From a checkpoint of a small image captioner.
Model: encoder activation silu, encoder layers 12, decoder layers 7.
Training: adamw at rate 0.00093, 9900 steps, batches of 64.
Rows from block 8 of the image encoder, named by matrix and row number. Rows with one number belong to one attention dimension. Each number is 128 + 32 x the weight over its row's rms, rounded and kept within 0 to 255. All counts start at 0. After the name is the row's rms in percent of the matrix's.
# q: attention query (encoder.blocks.8.attn.q.weight, 320x320), inputs 240-319
# k: attention key (encoder.blocks.8.attn.k.weight, 320x320), inputs 240-319
q.50 057 [124  63 150  85 117 145 138 194 121 110 128 109 130 127  68 139 147 175 116 136 145 109 131 120 150  45  81 135 174 134 165 112 157 105 165 142 208 163  83  89 171 135 145 163 168  84  92 112  93 112  77  88  99 117 103  93 181  99  75 132 113 101 129 129 132 112 107 142 132 111  96 133  94 129 116 161 176  79  76 145]
k.50 052 [ 87 151 103 110 148 125 119 119 121 159  96 139 116 104 128 114 106  45  98 120  94 150 119 155 176 151  89 117 120  78 130 102 142 111 106 135 103 149 109  84 154  85 111 105 110 149 162 150 100 134 155 114 128  84 145 168 133 138  94  70 142 109 163 139 184 142 123 169 137 152  93 132 188 104  87  54  85 111 147 119]
q.51 067 [133 122  55 183 151 106 182 114 126 119 157 112 111 181 175  81 154  96 124 130 145 143 105 108 118 123 133 115  94 121 101 100  73 138  70 116 157  91 132 137  83 106  94  80 120 130 147 134 144 102 155 153 124 166 152 145 100 128 117 121 170 173 158 131 133 102 140 115 145 135 104 145 154 148 114 122  68 160 171 129]
k.51 068 [189 144 130  78 128 145 102  91  62 131 166 106 104 117 199 170 159 122 121  95 109  63 168  70  97 119 143  95 115 135 132 202 137 127 171 153  94 154 140 148 153 161 137 164 123 128 141 125 145 148 104 121 154  87 108 132 103 131 123 172 131 108 112  69 123 144 112 155 175 100 122  93 166  83 192 188 177 126 104 116]
q.52 049 [121 123 180  93 152 159  61 141 150  88 141  91 133 116  77 117 101  89 115 128 114 128 126 126 180 155 154 169  99 132 156  80 145 144 190 163 110 119 147  60 113 100 163 137 149 152  53 119 182  83 124 133 107 114 122 144 117  97 129 120  73 142  70 120 136 146 126  93  91 121 163  70 168 160 125  77 132 146  80 109]
k.52 053 [127 107 183 136 178  97 122 158 119 129 168 145  97 103  71 103 141 154 126 110 115 160  98 178 120 142 141 119 144 114 123 102  90 157 155 131 143 127 133 108 126 112  77 123  89 192 159 100 157 158 143 149 126 159  63  94 227 131 205 139 151 153 158 130  49  84 232 117 127 139 156 143 117 129 106  66 112 114 156 157]
q.53 074 [113 143 109 148 134  88 104 141 148 139 128  78 135 119 132 162 117 119 159 150 116 127  84 148 158  68  97 123 112 144 109  85  78 119 134 129 136 152  88  95  88  92 127 130 143 138 165 170  79 141 156 188 124 111 128 125 110 148 134 101 177 123  90 103  87  44 172 142 123 152 146 159 194  65 128  38  92 117 121 132]
k.53 079 [146 150  99  67  79 103 121  89 117  83 136 111 110  90 122 140 182  91 132 152 187 113  89 132 131 176 143 114 120 126 124 106 179 133 135 161  73  78 159 148 141 121 139 128 156  95 131  54 152 141 121  59 140  93 153 150 159  96  88 127  80  88 162 112 156 113  87  97 175 138 126 118 117 148 161 146 156 179  90  46]
q.54 053 [137  71 144 130 116 146 176 139 117 113 140 152 155 164 102  95  93 179 169 141 123 119 107 167 146 130  79 135 166 127 150  87 147 140 135 163 130 110  90  91 180 102 196 104 143  98  70 116  87  74 113  89 125 183 140  99 139 122 127 139 148 132 113 127 182 120  45 138  91 102 117 101  74 119 102 107 188 153 155 140]
k.54 055 [134 188 158 159 128  88 156 148 106 182 123 162 129 195 105 140 117 153 163 127 174 137 106 172  91 149 134 188 150  97  90 169 145 124 102  89 106 157 126 112 115 108 166 188  98 184 140 128 165 184 139 118 165 105 109 147 125 146  59 111 180  86 155 158  99 129 138 143 110 115 130 158 164 149  96 130  61  89 111 189]
q.55 049 [133 125 141 110 142  91 111 118 173 122 176 152 100 185  96  92 116  86 152 132  91 145 146 115 129  91 187 159 161  96 158  85 121 142 119 144 113  89 174  96 135 134 107 156  92 164 110 111 230 126 152 166 155 109 112 126 120 172 175 149 102 157  87 152 127 151 147 117  85 102 100 110 151 112 142 151  69  85 129  95]
k.55 052 [110 144 144 152 139 123 130 166  93 157 159 116 128 123 129 115 145 120 105 172 127 156  83 171 117 114 160 120 129 192 132 103  91 136 141 131 146 149  78 124 153 123  29 183 147 162 117  78  94 100 104 119 128  94 145 159 171 131 158 127 107 115 130 145 106 127 205 142 121 134 128 185 148 117 142 159 123  72 139 129]
q.56 048 [100  79 125 116 160 148 141 140 175  85 117  91 118 123 115 159 158 102 182 162 109  93 137 100 131  78  21 123 183  84 124 112 182 110 155 129 155  86  90  54 156 149 116 115 171 129 139 133  67  63 169 142  87 124 134  85 121  80  98 131 132 108 130 126 117 144 111 146 128 103 160 119 101  96 150  55 160 129 141 153]
k.56 050 [178 180 128  80  74 141 142 143 118 120 118 120 118 133 190 169 113 118 140 119 156  36  96 134  99  72 116 124 158 100 114 152 149 131 144 153 107 117 144 116 106 124 149 141 115 127  91 129  79 164  87  77 173 136 184 137 133 126  67 121 154 117 180 100 105 142 142 226 173 131 135 143 191 142 101 140 122 146 148 124]
q.57 052 [ 96 198  60 141 139 110 153 104 104 110 126 162 139 169 152 102 155 105  78 107 110  76 129  95 118 170 121 137  99  85 124 144  61 115  82 116 113 159 117 117 103 115 171 116 112 100 173 148 112 125 135 116 171 130  73 142  94 134 138 163 231 157 120  86 109  89  96 115 144 119 124 226 140 107 139 122 116 173 152 154]
k.57 057 [112 107  92  95 127 149 170  96 135 146 108 104  97 142 173 134 141 114 111  92 163  75 144  79 136 125  77  66  90 113 182 197 198  86 120 171 121 136 120 140 100 140 146 128 145  71 154 154 136  87 120  67 142 152 122 161  89 127  87 140  44 107 124  87 169 118  68 110 184 147 122 117 160 144 151 168 183 215 113 152]
q.58 046 [107  97 120 124 110 122 120 111 135  92 104  81 114 114 134  71 165 178 108 103 120 110 116 117  98 101  76 119 119  98 159 156 131 146  99 127 139 138 142  86 131 138  89 150 137 140  90 156  72 145 102 127  93  95 174 150 135  84 138 118  94 127 160 143  95 144 102  86  79  91 107  83 137 114  60  85 120 159  80 168]
k.58 044 [103 158 114 109 105  62 133 129 186 109 112 107 157 100  86 106 101 110 103 154  55 160 100 131 103 101  69 149 161 126 177 159  95 116 111  95 128  77 139 102 163 115 139 176 115 146  94 157 104  99  91  86  84  80  93 179 100  78 130 107 121  94 130 108  77 141 156 138  94  94 140 153 119 102 127 124  86 122 153 128]
q.59 050 [ 84 172 150 160 118  89 129 135 147 135 142  95 158 138 164 104 125 140 113 152 161  71 116 174  92  67 141 159 143 117 102  97 156  78 156  91  87 108 111 121  62 121 131 140  82 158 148 149  91 148 178 162 169 161 138 113 148 124 142 137 230 128 144  84 104 149 167 100 135 160 136 219 112 142 157  86  62  91 165 138]
k.59 057 [145 138  68 114 138 163 133 101  98  94 121 102 128 177 120 153 107 122 118 145 210  15 141 136 117 166 110 107  89 109 168 182 131 101 107 185 100 100 153 116 112 144 111 211 157  76 140  93 163 155  77 119 141 150 158 158  55 114 101 146  98 101 114 111 175 126 116 161 179 146 108 145 192  94 175 163 198 207  90  95]
q.60 046 [111 114 122 215  90  85 171 157  67 100 137 129 135 134 152 112 143 140 115  77  94 130  82 160  90 104  91 106 122 125 146 177 141 133 147 123 160 107 139 167 160 132  93 169 155 119 155 144 155 118 100 132 111 122 129  66 177  78 142 113 158 117 160 135 133 108  99 117 111  74 137 179 104  79  73 138 114 122 168 146]
k.60 047 [191 145  43 171 120 138 165 185 100 134 133 120 127 155 153 128 135  83  97 146 123  51 132  47 139 149  78 101  93 131 171 162 107  82 145 128  79 123 147 106  96 148 194 152 144 121 137 186 109 116 112  99 151 107  82 163  37  90  76 102 118 135  79  80 174 109 115 176 123  80 124 137 171 145 141 221 137 157 131 136]
q.61 058 [200 104 175 110 104 102 114  69 134 130 172 154 117 110  72 130 151  93 116 134 132 114 146 116 116  99 142 142 103 137 131 155 143 116 128 128 103 139 137 180 162 135 146  96 141 139 135 116 133 176 116 114 141  71 164 133 113 160 152 156 153 138 122  68 116 120 154 121 132  95  85 142 110 107 144 146 114  94  94 156]
k.61 066 [ 58  89  48 171  98 110 111 164 151 133  60  90  98 117 132 123  79 163 138 102 136 109  89 189 107 110 124 126  93 185 158 126 108 128 172  81 163  83  94 146  91 149  74 113 182 100 154 112 107 116 129 127  72 144 138 106 204 108 136 114  82 110  82 151 127 112 152  89 137 128 156 162 152 119 116 164 156 145 130 103]
q.62 064 [ 99 156  66 151 194 122 112 157 130  90  91  93 115 135  80 180 138 127 158 148 111  53  82 155 150 120  56 138 202 107 109 196 117 114 116 127 136 122 104 169 114 115 103 189 163 154 137 156  85  91 118 154 152 147 120  98 120 147 133 111 180 148 104 109  95 120 161 138 125 110 154 188 133 112 139  85 132 132 189 139]
k.62 063 [204 175  93  97 130 166 172 109 144  72 122 148 117 103 143 118 144 136 121 132 179  60 120  88 106  90 124  84 114 142 168 182 197 169 124  84 117  94 151 139 123 105 206 130 116 116 128 142 195 194  89  77 170  76 126 185 121 117  40 110 124  64 176  82 150 162 103 141 139 112 134  99 170 187 193 177 165  90 126 108]
q.63 062 [106 116 102 206  97 154 155 160 125 123 114 116 134 154 146 123 144 135 145 105 149 180  94 117 134 154 146 115  58 111 145  92 112 135  90 108 111 107 107 128 113 114 140  92 103 133 123 106 146 102 127 134  85 200 132 204 220 107 169 134  98 160 145 139 172  97 123 125 148 122 135 193 117 189 104 136 137 158 138 176]
k.63 060 [170 130 159 139 111 129 140  79  97 121 159 173 113 147  93 155 141 117 132 154  76 122 150  75 147 158 172 113 151 102  96 179  73 143 143 182 126 116 171 137 133 143 107  96  97 122 130 171 151 136 166 125 149  86 147 123  69 168 164 160 156 132 151  96 123  98 145 113 107 150 124  60  93  95 130 159  75 142 108 190]
q.64 053 [134 130 180  73 115  95  93  83 146 169  93 124 137 127 121 155 119 110 105 121 153  65 159 107 122 115 101  99 116 100 124 166 146 127 151 131 165 184 117 166 147 168 124 193 163 105 146 134 121 172  97 175 144  97 171  81 114 168 156 113  81 127 104 107 125 136 199 137 123 109 108 123 137 108 184 121 138 117  66 146]
k.64 058 [ 68  57  45 152 135 147 141 108 104 104  84  79 147 110 152  95 115  98 120 170 140  95 129 194 138 109 108 132 124 126 116 135 129 182 167 126 125 102  94 141 129 103  72 145 178 128 115 124  98 123 107 144  99 177 135 132 118 105 151 130 111 143  62 149 140 136 103 118 161  90 164 121 135  94 144 121 168 196 148  71]
q.65 068 [142 119 140 167 144 147 187 131  99 132 139 163 108 134 140 100 151 115 102 112 118 139 179 142 124 186 148 142  80 154 115 107 151 150 118  78 143 132 160 114 166 128 152 124  88  87 114  95 179 102 114 105 115 114 183 148 187 119 114 128 101 154 175 177 159 198 118 157 143 108 116 131  82 150 131 164 125 145 141 104]
k.65 063 [113 103 181 174 195 141  88 134  90 149 144 176 116 145 104 152 113 150 126 106  30 113 191 129 168 141 128 180 138 114 144 107 129 106 133 110 205 139 125  98 131 129  72 140 115 150 110 134 119  67 142 135 118 114 109  99 103 138 169  97 203 129 122 154  68 173 153 220  56 110 120 136 117  66  57  59  68  91 157 195]
q.66 047 [155  98 116 116 174  80 177  95 112  86  84  84 116  85 177  83 139 103 158 119 137  66 134 152 125  48  57 114 202 150 116 145 124 106 136 122 176 133  90 168 115 155  69 120 165 136  67 119  97 106 152 175 143 138 173  87 114 132 142 129 129 125 147  92 123 152 148 125 153 163  85  63 124 130 171 116 141 108  53  83]
k.66 053 [ 99 140  64 170  84  96 140 161 136 155  94 149 139 117 160 109  86  52 100 149 103  23 152 111 173  85  83  92 103 175 191 135 120  73 171 131 130 131 152 153 148 158 183 193 123  93 120 111  58 144 115 166 144  93 120 172  87 113  77 119 148 127 148 113 129 101 127 222 164 135 134 190 202 172 154 157 143 122  97  74]
q.67 047 [ 97 157  91 113  93  75 109 108 172 121  78 131 137 180 231  68  94 141 118 106 137 131 139 140  99 111 162  73 181 134 114 101 112 110 127 163 117 147  68 159  97 149 120 151 142 122 102 126 137 116 163 108  87 173 140 136 166 100 142 115 185 127 188 126 128  95  89 147 112 154 121 208 129 114 142  84 131 167 148 161]
k.67 053 [174 139  76 106 103  74 127 149 158 122 117 100 109 148 197 129 137  72 116  85  96  35  96 114 165 108  92  81 116 118 140 174 178 104 131 114 119 104 107 165 153 134  63 228 198 124 150 119 131 113  88 133 152 151 152 170  83  93  78  86 101  89  88  91 138 149 113 136 173 138 118 160 158 170 173 157 148 159 100 177]
q.68 041 [ 67 112 157 142 166 113 150 205 143 125 116 111 135 110  94 146  58 121 152 147 157 166 126 110 193 147 147 150  92  93 139 124 162 127 110 117  92 115  76 130 163  97 140 119 121 138 109 127 115  62 130  57 143 182 173 138 136  82 142 116  70  94 136 141 132 120  55 129 108 147 147 137 154 127  68  89 142 144 160 139]
k.68 049 [194 105 147  90 118  57 158  80  81 121 116 176 189  63 114 122 128 136  98 106  95 167 159 166  98 144 174 138 145  80  83 116 162 106 148  70 136 145  95 192 103 117 150 120 114 116 106 129 158  72 137  38  78 102 122 164 109 151 142 124 114  73 168 102 106 164 112 132 111 166 154 125 140 108 109  91 125  73 103 162]
q.69 057 [163  97 176  37 159  90 149 117 134 101 109 130  94 103  83 126 110 139  98 149 116  99 122 158 151 108 126 113 202 144 145 157 150  94 129 153 160 137 108 125 144 129  91 166 157  93  92 138 159 138 112 157 128  83 118 121 150 142 123  85  96 121 119 154 122 144 138 121  86 140 120  88 156 116 128 147 195  88  81 163]
k.69 056 [ 58 108  97 160 153 111 133 176 166 117 145 130 157  87 150 122 148 107 130 141 115 172 117 165 174 143 130 133 105 135 127 137 117 103 157 122 132  80 102 130 104 165  91 141 153 115 134  58  44 118 123 130  96 154 138 123 193 113 187 100 122 149 139 145 164 108 166 161 153 153 157 159 120 125 111  54 183 105 161 103]
q.70 062 [132 105  89 176  74 183 164 112 125 163 155 157 147 123 217 108 143 167 116 106 108 158 102 148 120 178 170 154  60 154  99 111 100 148 102  98 107  78 165 106 125 110 180  98  82 118 143  83 106  86 106 116 155 165 126 199 164 142 120 112 168 153  87 131 140 145  98 121 152 125 171 186  66 164 114 131 111 122 198 106]
k.70 061 [159 156 179  84 159 164  98 109 110 156  94 159 146 100  59 101 150 185  99 122  77 138 168 105 110 152 177 111 145 108 122 119 138 123 147 165 142  89 161 122 156 145 139  64 134 136 157 159 185  89 146 146 156  95 107 138  71 123 106 155  68 117 156  69  88 148  95  71 114 158 150  72 117 112 133 127  90 144 115 161]
q.71 048 [ 81 185 161 132 116 113  94 159 112  98 122 156 117 115 189  94 143 151 104 108 146  95  97 141 156  98 201 156 166  96 119 136 126 128 131 113 135  94 103 117 195 143 117 195 162 161 149 136 111 120 161  63  92  98 109 143 101 135 134  84 161 130 166 100 139 108 182 119 142 127  87 193 110 101 111 112 135  90  82  95]
k.71 049 [108 103 132 109  87 171  95 152 188  88 103 129  53 171 116  99 177  67 123 140 108 103 109 186 148 136 103 128 137 157 164 255 109  59 179 123  85 119  90 151 113 140  88 161 190 129 158 107 159 170 106 113  87 142 154 160 166 175 130 102  77  84  89 129 119 115 158  82 194 135 132 124 153 130 110 161 162 128 127 124]
q.72 059 [ 99 103  92  98 159  90 130 120 155  55 110  52 134 113 136 149 130 132 143 153 110  86 137  92 169  91 134  66 195 165 161 122 162 101 101 158 132 131  87 112 113 152 107 184 143  82 150 110  63 140  84 109 149  82 104 122 142 109 100  89 169 121 156  97 126 154 124 115 122 125 157 161 118  70 131 108 112 134  89 177]
k.72 063 [145 105  95  66 158  85 131 102 167 131 125 139 131 140 176 114 140 132 138  90 191 115 138 111 179  92 124 132 155 116 148 182 181 139  76 149 115 154 160 121  89 155 170 137 174 138 139 103 140 163 118 100 162 128 101 172 131  98  45 147 155  79 145 118 132 145 109 114 173 126 119 138 156 183 138 119 157  97 117 156]
q.73 052 [200 192 139 111 103 134 128 128 109 150 144 161 185  79  97 157 132  88  95  86 151 169 127 159  83 135 169 103 101 140  66 117  70 160 171  89 136 138 171 195 114 111 102 109  64 152 102 115 135 190 183 114 128 119 125 133 141 179 179 145  81 107  95 107  92 144 130 162 116 133 131  81 150 156 145 160 112 105 124  89]
k.73 053 [ 79 126 131 197 101 111  99 132 160 112 122 135 100  92 105 120  95 155 160 129 112 205 102 168 144 126 156 106 115 157  84  61  50 110 172  93 111 131 139 147 138 138 121 127 134 114 139  89 133  89 133 151 118 163 120  87 120 146 183 113 161 147 103 132 134  96 148 104  64 108 166 107  48  83 135 121 128 214 116  95]
q.74 046 [117 127 144 120 105 137  89 116 113 145 175 149 169  60  75 175  89  93 114 129 141  74 115 138 138  75 148 137  94 146 164 152 219  95 164  74 168 109 130 123 119 116 144 142 102  87  88 155 201 184 156 111 163 137 154 129 128 124 156  61 133  96 123  98  87 127 208 104  96 119 124 110 143 147 175 168 166  97  80 122]
k.74 049 [117  69 120 127  98 216 137 151 149 140 159 128 118  99  90 162 101  87 137 126 175 149 148 141 113 197 122 146 151  98 106  58 116 158 149 143  91  96 110  78 157 131  93 125 139  77 143 100 146  99 127 106 128 147 127 105 194 165 228 140 134 124 160 150 195 143 147  78  92  96 167 119  93 152 156  76 118 117  87  91]
q.75 054 [ 73 125 115 212 154 100 169 155  98 108 139  95 141 148 116 102 102 153 155 116 153 141 146 111  98 122 110 170 105 111 133  99  76 138  57 127 149  97 118  93 113 112 135  72 166 129 116 153 125  94 140  97 138 130  77 177 167 102 103 161 113 120 196 185 148 148  64 172 152 131 131 165  74 117  64 119 144 118 177 124]
k.75 053 [183 108 172  99 106  95  79 113  74 162 143 131 131 174 126 133 136  87 164 144  83 144 156 112 155 145 170 166 138  77 156 134 151  91  86 129 105 187 126 130 136 143 121 193 167 134 120 157 133 110 163  86 168  90  81 132 145 103  53 157 192 152 194 161 127 140 130 176 169 112 146 158 130 123 100 132 102 108 135 156]
q.76 049 [157 160 111 132  87  70 174 164 103 149 126  89 109 151 159 145 189 123 119  77 150 169  92 153 116 118 174 121 118  83 119 160  71 108 124 141 138 177 129 191  85 146 121 168 141 113 168  91  99 108 141 143 139 121 131 166 160 116 108 117 190 143 193  97 110  88 138 132 151 134 119 203 102  93 148 147 112  80 133 200]
k.76 047 [127 169  58 133 102 138 150 120 121 169 114  83  88 141 141 177  73 118 138  91  91 156 172 205 103 129  62 156 153 103 158 110 114  88 138 143 141 143  99  65  88 135 119 106 178 149 149 118  73  93 118 128 158 180 156 131 145 104  80 153  85  90  88 106 137 142 118 184 161 130 128 188 107 133 132 169 150 108 110  45]
q.77 050 [136 180  98 145 136 149 178  92 102  95 126 166 132 150 213 127 143 133 151 121 154 150 105 107  98 152 130 101 127 107  86 164 128 136 153 155  89 125  95 108 120 152 172  97  98 161 142 116 124  65 135 112  89 172  73 115 120 163 110 156 198 122  83 132 139 104  81 141 127 119 174 136  96 176 121 174 104 218 161 120]
k.77 051 [154 138 188 119 144 146 114 158  84 150 112 199  67 165 109 163 109 195 147  95  84  73 119  91 127 116 177 138 138 107 123 199 110 161 120 144 131 126 147 145  94  99 153  91 112 150 111 159 187 184 145 118 162 104 113 158  97 160  94 142 109 116 154  78 102 125  88  95 166 104 136  66 125 175 112 174 164 119 170 203]
q.78 052 [141 163 118 168 141  97 126 105 114 133 109  96 129 178 173 108 154 160 131 141 151 111 101 152 167 177  90 127 210  84  99 166 126  91 145 184 152 151  82 136 165 100 102 141 204 107  96 138 132 125 116 125 121 152  78  97 119 153 177 125 143 101 123 112 165 140 134 128 139 154 165 186 150 124 129  84  84 157 132 159]
k.78 055 [169 149 100 158 116 171 131 123 190  81  95 134 109 188 180  93 120  90 134 113 101  47 104  97 126 106  78 109 108 131 123 251 176 162 106 152 104 131 162 136 137 123 172 157 156 158 152 138 119 138 147 133 112  91 124 124 125  90 105 161 102 101  77 139 150 106 122 132 152 100 134 161 181 178 147 168 187  95 156  97]
q.79 044 [146 113 158 132 118 141 114 119 100  89 165 158 104 133 125 130 114 168  98  94 118 162 129 108 142 129  46  81  97  95 116 116 125  92 165 115 153 113 150 107 147 106 112 129 125 159 153 132  85 154 142 135 112 158  88 141 155 116  95 137 155 108 103 154 127 142 110 117 170 154 121 122 146 113 198 162 175 199  97 138]
k.79 045 [117  97 199 108 110 155 140 198 101 167 118 175 141  88 104 110 168 165 122  92  78 160 112  65  84  65 154 124 104  73  81 140 169 147 185  75 162 161 153  95 154 107 176  95 144  84 110  92 168 108 133 142 141 140 142 170 138 129 157 133  80 173 189 146 118 108 123 108 141 144  99 162 142 129 102 154 119  75 158 158]
q.80 119 [162 129  71  61  80 132  88 146  81  60 108  69 102 103 142 100 207 149 156 130 123 135 115 117  64 139 128  98  87 118  98 143 133 142 140 163 139 154 166 130 156  84 124  94 178 133 148 172 182 133  89 106 137 103 108 139  92 108 161 108  81 144 124 128 152 114 107 176 105 176 156 127 169 126 118 115 162 159 106 158]
k.80 115 [131 128 114  38  79 211  90  99  95  56 140 111 125 122 152 137 138 152 175 111 197 144  92  97 114 166 190 101  99 137 149 131 163 121 129 165  91 102 173  97 105  76 118 115 161  85 136 110 195 131 107 124 177  93  87 162 146 111 124 108  86 128  89 112 147  94 129 199 146 193 167  96 169 141 148 121 178 166  96 117]
q.81 115 [107 135 134 117 118  89 108 135 108  77 166 134 130  95 131 102 228 114 125 130 130 169 194 158  82 182 158 126 137  86  43 111  94 148 124 181 158 195 150 132 142 129  98 180 161 172 155 114 137 137 107 150 107 146 103 115  98 151 174 152 125 107 126 149 118 130 146 118 125 139  95 163 121  79  88 126 121 151 114 176]
k.81 111 [103 110 149 182 130 119 126 113  94 203 143 202 136 107  96 149 162  86 142  95 158 112 145 127 100 176  97 197 127  73  91 153  58 120 141 154 104 135 148  96 102 127 120 154 171  92 119  99 113  81 120 124 164 111 122 113  89 108 157 120  72  95  58 112 154 110 121 164 155 101 114 140  76 123 130 165 148 152 191 177]
q.82 093 [159 159 100 112  98 183  98 110 144  92 102 130 114 110  86 149 125 110 130 119 170 138  51 106  93 109 120 172 124 137 115 115 129 138 129 154  39 126 155 108 147  89 145 102 166  67 151 147 150 104 134 109 165 109 116 146 102 114 127  64 125 155 112  89 147 118  94 120  84 137 201  86 123 170 151  90 127 109 103  82]
k.82 098 [155 135  93  73 110 149 110 131 129  61 125  55  92 171 154 132 109 183 133 140  89 118 116 131 137 140 160  70 117 156 146 178 172 135 156 132 120 109 141 108 121  73 126 119 118 122 138 159 177 116 111 158 124 126 105 122 125 138 122  98 161 183 116 155  78 118 116 138  71 146 162 109 161 149 115  97 138 147 124 115]
q.83 124 [133 102 140 145 166 158 148 127 154 127 121 143 140 176 129 136  34 147 102 121 125  94 130 123 210  75 123 167 148 128 183 156 160  85  81  95 124 106 112 112 114 148 173 141  88 102 100 102  97 134 150 152 150 132 154 135 171 139  68 159 143 133 167 110 143 153  94 142 132 106 119 136 122 147 150 152 126 103 164  93]
k.83 108 [115 131 118  61 141 107 134 148 153 127 105  92 129 151 148 125 135 120  91 135 152 158 123 129 149  60 144 131 100 124 158  78 148 137  94 131 165 183  96 120 125 158 137 138 108 119 124 101 138 246 109 155 122 148 128 170 180 130  95 128 140 105 198 138 124 169  95 116 118 158  98 122 140 102 144 112 124  53  67 112]
q.84 122 [126  81 102 109 155 163 170 137 140  77 144  90 107 165 112 163 116  93  55 155 176 116 110 156 135 136 128 158 155  97 135 102 169  85  94 140  85 141 164 104 147 147 148 108  95  98 142  48 138 166 150  95 205 180 163 125 208 143 110 134 141 135 176 147 171 179  84 118 108  94 102 164 127 195 120 129 123 137 138  93]
k.84 123 [141 109  92  71 117 174 120 152 128  57 162 116  88 164 152 151 162  89  71 126 154 173 155 145 131 163 145 127 109  83 115 159 153  96 110 178  80 178 189 122 161 138 115 152 116 108 126  96 182 199 122 116 172 142 132 139 155 154 141 103 123 120 135 132 170 171  79 161 132 102 111  92 122 179 113 119 137 103 111 148]
q.85 126 [129  81 112 104 153 189 109 125 123 101 101 115 114 187 129 156  62 142 108 164 177 104  91 127 198  72 152 140 162 157 194 143 210 101 100  92  96  99 141 111 130 154 177 111 115  68 111  93 140 133 167 147 183 131 150 143 160 129  81 120 154 173 160 105 148 155  96 161 118 114 126 145 122 167 146 121 146 103 131  93]
k.85 134 [151 131  86  24 139 153 118 153 136  59 119  65 112 182 153 159 108 160  95 173 182 143 128 128 157  89 192 111 137 150 158 113 181 130  92 147 120 170 156 130 138 114 148 157 113  94 134 115 191 211 103 138 158 119 103 156 159 156  92 113 135 142 161 112 134 147  95 133 122 155 108 111 154 141 154 102 150  78  77 131]
q.86 098 [ 99 109 143 172 124 154 140 113 160 154  95 125 107 136 101 103  41 108 166 119  93 117  90 155 166  97  94 177 142 161 206 150 160  80 140  88  98  65  84 127 128 108 144  94  88  94 102  94  86 117 133 118 126 120 153 146 157 131 117 148  99 130 109  99 127 100 119  86 149 108 143  97 131 179 170 158 154  93 137  75]
k.86 090 [157 133 178 106 159 133 116 137 181  85 117  76 132 116 104  94  89 146 144 138  41 148 155 144 129 111 164  80 134 169 138  95 184 125 161 145 200 114  84 164 130 163 139 123  86 186 136 124 134 170 141 134 101 144 142 129 148 196 114 119 191 173 172 141  71 126 172  39  86 160 107 145 124 113  95 106 122 117 106  96]
q.87 134 [ 76 132 149 170 120  62 107  92 140 146 150 154 120  45 105 124 212  84 160 136 143 184 112 177  91 174 129 116 146 100  61  88  66 158 143 152 159 137 123 146 159 130  62 134 143 141 163 115 150 115 125 150 105 142 112  90 118 139 208 114 119 135 112 160 100  94 197 100 113 160 170 151 102  57 149  71  91 150 130 168]
k.87 133 [ 92 147 179 215 121 149 115  68  95 149 156 197 122  91 101 144 143 138 145  92  92 127 134 123 111 179 131 145 163 116  92 151  85 117 180 157 132 105 136 118 127 140 118 112 135 150 111 122 119  37 184 130 116 131 140  68 101 114 173 118 131 173  62 119 124  98 181 165 121 114 132 106  80 112 136  93  95 185 171 133]
q.88 128 [119  92 131 165 192 159 157 136 161 137 133 133 131 197 136 165  30 125  85 136 138 109 136 125 211  88 126 159 154 128 182 130 162  95  98 103 107 114 113 114 111 162 160 132  84  94 104 109 105 154 152 147 161 149 160 125 157 140  84 155 166 141 156 114 147 162 107 128 149  91  97 134 119 146 146 133 135 105 167  99]
k.88 111 [142 114 117  78 152 107 142 152 147 124 108  92 144 178 144 164 127 118  60 152 170 161 134 160 141  50 146 139 118 139 145  99 153 109  89 132 143 173 135 105 150 148 141 148  93 100 108  96 133 238  92 127 130 145 136 148 158 142  98 129 151 113 174 145 152 181  76 109 114 136 102 144 151 141 138 135 141  47 101 120]
q.89 105 [128 121 124 150 128 154 202 167 133 119 176 149 127 142 146 116 186  76  83 124 132 117 189 164  85 175 123 141 112  90  85 152 110  78 143 148 108 142 184 126 117 150 104 155 108 128 158  72 117 132 123 101 144 151 170 135 140 180 149 151 135 107 131 198 185 151  87 114 152  79  65 178 128 152  99 140  92 158 145 147]
k.89 109 [119 128 119 181 111 124 170 174 107 158 127 135 134  97  81 133 178  34  88 117 126 127 149 143  78 151  80 220 132  83  83 147  81 120 110 149  72 161 185 130 149 126  91 168 104 102 154  99  77 144 132  63 171 142 171 137 141 148 182 146  96  66 119 154 180 129  84 127 163  51  80 132  90 178 106 150 118 114 150 154]
q.90 119 [103 115 131 152 140 105 157 141 115  79 176 116 100 128 120 118 207  66  83 134 144 123 178 189  62 193 134 136 129  81  61 127 123  80 132 186 111 162 192 111 142 143  89 171  99 139 152  38 159 124 137  93 166 178 137 119 150 155 167 143 109 115 149 194 172 176 102  90 119  80  84 180  93 130  76 124 118 154 127 125]
k.90 133 [116 120 140 164 122 145 132 155  97 130 172 184 109 118  82 153 181  79  92  94 140 142 146 140  72 190 107 206 142  68  87 156  74  89 117 163  83 142 176 130 149 125  78 156 133 111 138  67 135 128 116 102 171 146 173 104 134 163 185 133  97  90  84 143 187 143 106 136 147  71  92 117  84 156  86 128 130 157 138 169]
q.91 138 [117 163 145 143 118  74  90 114 125 154 108 157 137  73 130 103 187 174 196 101 108 152 115 123 114 143 124 105 121 149 106 105  62 163 155 138 188 141  72 137 147 105 108 128 140 170 145 175 122 113  93 153  49 132 128 120  84 115 175 111 108 120  86 117  78  64 203 102 103 174 177  89 103  48 145 114 111 140 117 159]
k.91 140 [117 131 203 203 153 100 123  85 119 197 130 174 160  75 122  97 102 173 189 102  84 131 129 123 145 147 124 124 130 166 107  81 109 158 163  93 157  88  69 154 110 137 133  82 138 153 102 152 123  56 147 158  73 125 127  76  88  99 152 126 122 169  95 121  68  87 201 130 127 147 160 112  86  67 158 129  91 176 170 131]